{"arch": "gmlp", "model": "sound classifier", "dataset": "synthesised imitations of 52 everyday sounds, one a clip", "train_examples": 39062, "gain_aug_db": 10, "n_mels": 64, "hop_length": 320, "input": "log_mel", "spec_augment": false, "win_length": 400, "targets": ["group"], "num_classes": 7, "norm": "rmsnorm", "mlp_ratio": 2.67, "drop_path": 0.1, "patch_size": [32, 4], "layers": 16, "width": 192, "label_smoothing": 0.1, "loss": "cross_entropy", "residual_init": "none", "optimizer": "adamw", "lr": 0.0014, "beta1": 0.85, "beta2": 0.95, "eps": 1e-06, "grad_clip": 3.0, "gradient_noise": 0.3, "cautious_weight_decay": true, "ema_decay": 0.995, "steps": 11400, "batch_size": 512, "epochs": 149.4, "lr_schedule": "cosine", "final_lr_fraction": 0.01, "warmup_steps": 2280, "weight_decay": 0.2}
Rows from block 6 of a small sound classifier, named by matrix and row number. Rows with one number belong to one neuron. Each number is 128 + 24 x the weight over its row's rms, rounded and kept within 0 to 255. All counts start at 0. Numbers have three digits each. After the name is the row's rms in percent of the matrix's.
After each neuron's rows are labels from the 100 clips, of 14848, where the neuron reaches its largest size: "top examples" is what is common among them. Only what is clearly more common there than usual is listed. The data: synthesised imitations of 52 everyday sounds, one a clip. In brackets: how many of the 100.
# u: gMLP up (value half) (model.blocks.6.mixer.u.weight, 256x192), inputs 64-127
# v: gMLP up (gate half) (model.blocks.6.mixer.v.weight, 256x192), inputs 64-127
# out: gMLP down (model.blocks.6.mixer.out.weight, 192x256, transposed), outputs 64-127

u.114 095:115108109110132139136106145106135142160094082152125150136140162130103124123112106140142121124100153121180134098122083156123115128104150178129174141079112100124123086117134140101124129147122117
v.114 098:164140106111109150120131125120108140141126189120134141144159140111126164104115132163134148121159120113102123084160190161103157153143148122189127142175147113172100116156109119148138134127134122
out.114 097:088143169121146138120120089115101135056080143115090142139127107143109128104168112183137141100135139169127129159111137133141121103101147140095099131166099096125105162133120128117095140158141118
top examples: signals (49); siren (35)

u.174 091:117136111180122142125153156096137152101152140157145110161113114095158109093152120090139141140135154133161131119122148089118142114127135131090119134101148117130136133155166122134183150141160096
v.174 099:159122141151103106111093120122121144121097151114128090137116127096120114129137133127145116171130119125140117119114134169146146160147140159147130201115101174132164121128105127134181093144108146
out.174 094:131126148138140118110106169105139183123077124114128115155128116134107085147119109133123118133134134141127130121133155153142113121139059116123085132117112136125092100142082101121112159199092135
top examples: household (68); zipper (48)

u.231 098:143147084149162093145124147100101141171113149105128097101105095148134131149096086117105153164119110188128112116130099120157126113119109137109138133097122119122129130120133121118091190140154159
v.231 102:138116148160069100124101137113131107138113141161150131157158158158130141188162089149134117136153148099132134131109118114126107144138095132137121100148064117113127109198178105129087139164105128
out.231 096:139132129103091178170142111155126159141127183134105152147107112125143102147141147120126120125149097105086124099128113115090175142141108136108144106120136101147060113159145123132166158156133133
top examples: nature (94); thunder (65); white noise (33)

u.212 101:136128130137132142085102132105170132094128124147132163123125116133122123139142125107141142134129133150107144090107174104052161150125134103160138130161100104141126149118090122106099160091081135
v.212 092:107098101110110189122086118123170116104116084149132135164135136115118133155116126167113186124110144119107134105084158111119170085148106137134133109126131137112148126126111103142084172159153172
out.212 096:103109121093123104135159099111132117105125138117150110117147111108118129128100095134151153142160172128094068170122189124138086157123088151146111104145153114160138130100106173096074113096150133
top examples: people (49); footsteps (44)

u.161 100:114094090113119128112161133123142112112109130165129157126124109128116116129135168172115106108131113133127128138105128154153095135153110094130136150097116096147097140100185106145146124125081159
v.161 103:116159123115164089144090156131114143112163140117105124120140142117116137142128120102166127114118135141091123098148134110069149155114147152130184140133180102129119125125173120177169106118143133
out.161 106:127162147152150139105160102145146134133149122143163123160131116156114126148112101137145124126098089090112129100171146163119126134089129111139164135113104125113140085148150097105177156132148145
top examples: music (65); drum roll (55)

u.248 094:175111135181098126130102129171135155123124112106161122127106143098124119152123142129111103080163134110090106107132136106130101087105133119109132124136162163136164140113081127125116153135136151
v.248 106:072109124142111136120146133132130131167141173158089128104114118101147169162142118164157119133120135164123170126119129144181098131115093101162139134116147137109137115083126108140132149151111140
out.248 099:150146101139127130119157079129154122088114150145129138127132189126137149114108157126131138139149126172124170132111112167131138158144143142164137105156120113142153111135197180128110159118122122
top examples: signals (28)

u.137 095:133150150146088139099113125155166148128122129128097115194131129128129104132100154139073146143112118130148130095119118093141162115173098163071094146103117119152115120123131152119156134145101071
v.137 093:131148095093058126134103140150174142091178125098128093141088136146138139140125156101077124139107127149111145114094100144117103165146167136152133131146120120179131137086105124155169124056097113
out.137 095:191126109114141125119125151132119170132152119100177137148157156140147118125116193109101136152143105074122079099152158127138159155107174142112134098146111093114133128128107136131132144126133156
top examples: household (64); zipper (38); snoring (32)

u.95 098:066120096126123140110105167084138159115136102131156115145148136126114119141179081114185124093116143116107100113047148176153128148081119161126145085146122129142140131139118130136138105145145131
v.95 097:121196153131131141148142113145134108118140111159101124115096119136081115143147130080135141078149148138124096147155161127076132147116117124081136145115125127086147137181101140126077109103108168
out.95 102:125119150151115135102157103153132141116125164159170097116163146109098137137121098084147113123157089139121096138110103109113095136115104118156125158106148128127154113161093140115099127122097112
top examples: animals (99); howling (86)

u.5 094:157120112105098092139146127094131146115151134124104139172126120148188125151140126147123101118140159113098132083138160143112146159177143106105135119118145096103128147099104132119168147114118094
v.5 104:146127164098095115159146123155141142083172157145142143141116129084102111106140119141129167191141145143127138145115131101092086148121133154176161071177115117130117138144121128123159128135126161
out.5 093:148080128135099159146105136131131116085128123110116121131075119149118123145077105161123122117089125105139075111097135140110126151141117099103161128108114113152124135119111139104158088147120096
top examples: nature (49); household (48)

u.44 090:164136114136151104089088141114183159149113129116118095123167130116128074118130166119080119151134138158084127130134131115085165111132186100118137138116135147149124085160149127102126140106097140
v.44 097:136145125141098133154121171098132155113169131103109145157173160126110168107157135091144135164124143160097149096105129161116108138163098120127156107129077121119115088149097155131173151106127159
out.44 089:116104165137114070125100154133119133115188102128137165117175132148135107182129141149135140156112100146114159069118126086188110127107138125166092124143132110124146122146118114138103134131137117
top examples: household (68); zipper (67)

u.247 094:122120123101103144115169159159163136088135133111167117153110102136124135181152129120097134174137150104103084159123148148118133110129112104120143127146178154153152136141130152128142110163133126
v.247 097:123153114124115111147155117161090128159129136114113155157095156109151135105093134141120135165141123144146157133117125074082131156097136152141110086183151128127143145083174100120143128091134110
out.247 104:117120115124108086135170142107100142114114088176131106137123099109136139141108167152133154162154129131122119111126125114121132141131118142114164144164125127124143095134094126115123105161157096
top examples: household (98); doorbell (61); creak (36)

u.185 097:079154129125173153109133094098194129097155115115140118136132117142110076128157156117150103137118143114152172163129168167128140107138118145134116113147132170178187132107134060123115112129113128
v.185 099:174111139129104133108153100101102095092134121118160183118118136148093151131132130109136120140179165098091175150101160148158138160091140146138076177131156116129129140146142120111115112135129149
out.185 096:152093144200143166149143106156119141154173114119119127118120157079071115107100131092103170115077177114131119093114156153154116152122136120128151121125091136106131116174162125108130091105091100
top examples: people (87); snoring (41); applause (28)

u.73 093:137154138164109140160098071109118091109121141152160117134082135093091113134124125135103106106125124176108157123115138116100161094101122132085135091122093134145141135117099102127157098112119128
v.73 101:100145121172091146131133135139134124127112134134087130134150132120157139110202107112122136165144148092108151140111120118143140102120120122125143139153118100134110122127116110126122111157121139
out.73 096:080143139111131142110093150108109130141160065107117130123179110155160125101123120108138146152124088115168136130129138097105091134122173105173121124137125101111118141149125127130144117144160132
top examples: music (65); drum roll (58)

u.55 097:131138149169114102161090132105163123139162109124114129123136138125117144112169121124162118130081159101115144108121137145172134107149153159103148130141135103128115107156121154116161095157117176
v.55 103:125123157149114129140108107166092138121120131153105130120133120147105114144120136110136144117117154153116147106163107160148138099121193176104113116160111123174131114124129119105090114108090126
out.55 096:114166133111161117115109117146123149162097107096120127107153141154134146147103131173117095138134117126138141126127163139102165107108171133154155142184105149088114124121130169149124160135146098
top examples: people (47)

u.246 099:116110146107109107120147130132158133117088113112110090145129078099136131105110108086115137137141162165163094088118151112090125135115132118137136093126110131118118125128101131107132140162143122
v.246 096:106135134116152081092090113131116139137167135153131122129092119093173131103104154127126148157099151117130130115124109104129166179154117137125126083102179129138166125130103140182120152089131095
out.246 097:170129110156134123140156163108125116123143118145128175149154135106135122157129132156130134159136074119098069119165147105049100139129152167122091123117130123170122122160183144160133134118088156
top examples: household (65); rain (31); creak (31)

u.140 098:106145136143066120170111128096132107135146163113081148116124097097118128148096133106093141172114112108120113119133094109107127133135142161050138122115102146117174106144134156156133126161146149
v.140 102:119154090122118166115126159133139107141164101158095123140107115163163112117139116121172105137143129121119132111144081105126122115126122111144140177143094089160101124187120123119149100105154135
out.140 103:116111075103121161172160127150119146133148131136108156172084102138118154070124132175107129100176145117143151124137105150102119078140171129139095120125139118154138115140124107116105104108108120
top examples: people (35); rumble (30); pink noise (29)

u.123 102:149168119159169097100168152097158097170103143111098088123119155100083124111093164162145127094139083052091115106151135135151114121121155086134140138062076129132152147103126135112142130139114101
v.123 104:134147141137131137151128180101133146106208163146137149157173138149113107118125106128167114126081139106162140134133115090101100173122145131134098160174128142121089124161156104127110141148111126
out.123 092:111144100162094145128112078116129128109148146137129131089122132151086138144083148125178153151156123158112155142155110145126124116160113104089123149129129107123145136081131181111119152096127132
top examples: animals (37)

u.74 105:079130132117124129089151118125140120146118108123164135186105128102129172113127077091119123147152130170143138144136177125154128189146144161096168124156130128120134154152118147126153119125099119
v.74 094:120133132140108083109124135123109134171124118132138102103106136120115166162132083071098137072141111135090125122147131139168132137139091128162131154100115077133125126136120129151133095150128142
out.74 108:146140169128141148115144126104109172140097150145181112105110154116085129089099157093144095149146109153152110119146132158145095133106178103118102145182147113150127112149089130130183125126152151
top examples: animals (99); howling (69)

u.90 111:110088118149159144140161101106148080101127171128132113114145135069131101139126155140096133117131109122107113113168130123125174098125184155120129152095129147144159139107121114111128131136107160
v.90 099:137123118125118124127130110160117122137156099167127130087133149139103169136125082136120125109173150088109144122095157111110129093129119171145129099152161153139116114129122118124153126116125203
out.90 102:129122101132157110123078140169115125154176145110163096160109096161141121159162105059127099136122159133107129112126157156079122143106104134140169112131125139166129112074120139126124114108137102
top examples: people (41); crying baby (37)

u.71 096:154144141131144105136107127139117129068085134105090144147146083128132123095157109139087126153117119110140135154126118172103105158115097129133167110096116158160108078126127161137136132117152121
v.71 100:130162163130132122110127075173141156128125145169117152136115120095078113109129119127151096154144129143132124094102138113100165128087108127096152128144114095136143106176119149188133141089106149
out.71 095:128166095133116083138156146141128068112095081088155119123163161115146146135097163153132116141132129115108135108143137124115133160135122128148136126115127076158110143127107132116120129175128137
top examples: household (54); glass breaking (45)

u.237 097:136097182150123115094108121174101122096111129092125171126105139123141091114150127136123104159088125135132096157149077128118116162127132103133134168123120120144164142098147112121148118198160140
v.237 102:137129150141122158129137130160129112142171120169121126104135152142136104105153146181108132163118097154125101150128090164120144089127129162062137125106102151116137125160137155162156129099154113
out.237 097:139132165113127110143113108157143115126102145097150114112143142144140175183091111103158132102127130134142165128136118122135142132114147079124073149137127129152135108091136124135163116107137154
top examples: music (98); drum roll (75)

u.160 092:164104159132119151126151184139151128118106139162113135100144061110180105115114140103117128126151119130108130109118122112129165116136145117140158117098146209137168111096126109151127129124139140
v.160 103:164126080092155155135161099144154123115140098147146109146131135138094135147139148125119134114131170104182152122104143107126114111126138154144145153130157117116127121124134111073133160160131147
out.160 100:132139112141129147147203158125112147118128153161140156141141130123172120147118144119153133136137121087112111179095126120161085091112090117143094146126136097076115146143127066114161143170109117
top examples: nature (64); wind (51); mains hum (31)

u.172 103:118117121138114148130124117109112122113159111133139133119133138126114123176117128113060115116130115135099153102131119124131128141138155107139102146129092155124114121147160135096148107166074117
v.172 119:176108081123127147166094150147105136111085166152135147122161126153133093087116115126177131180121103129131119093086076170141126152134110116126114129152143113131143127152124138155140105142099188
out.172 100:106108089128109149134099125131084105165104152176116156172073138147138151169140156156088115098132156187157114121109190077139121151162123149127137138122107133111163117130140099149091115122140103
top examples: people (79); coughing (54)

u.120 103:111111151128154151129147119106141172125170144134122126104166101161122132137116134141123204158167090121095148066083108143130138127126164093112133127136113144169124127144110124137148111133121117
v.120 105:148091135109187154075148120113180131121125138139146118131128105153124160105101101159151191156135123111106135095101130113132121147101139117186118165154131188126117105087119133099116130147125101
out.120 103:117136141134115138126143075118111134188132111135114136137149173117100163122142152148126137153131135130155123124138092134148117127121107119160108119131124085113106130118086106120115156157122143
top examples: household (43); doorbell (38)

u.35 103:162154117168148147061148130156093131129137105125164124127074131113122155101134119107124134149158134135123116157139084086172122109142125095158139095153144137168160091165133176145122132132126130
v.35 111:098128118136129118148076165163091106127139135148164072120119146121132120080141126113155111106118154117101110122080146122159131156128170138112153131126167112118105085121105142164102098102092148
out.35 095:128088068104150136147132152167149131105117111130174138166096153143124120152103128125127138141106089146129139126130130124132071141124125165106092150129155159121118156113114134114137087152113113
top examples: nature (85); water drop (53)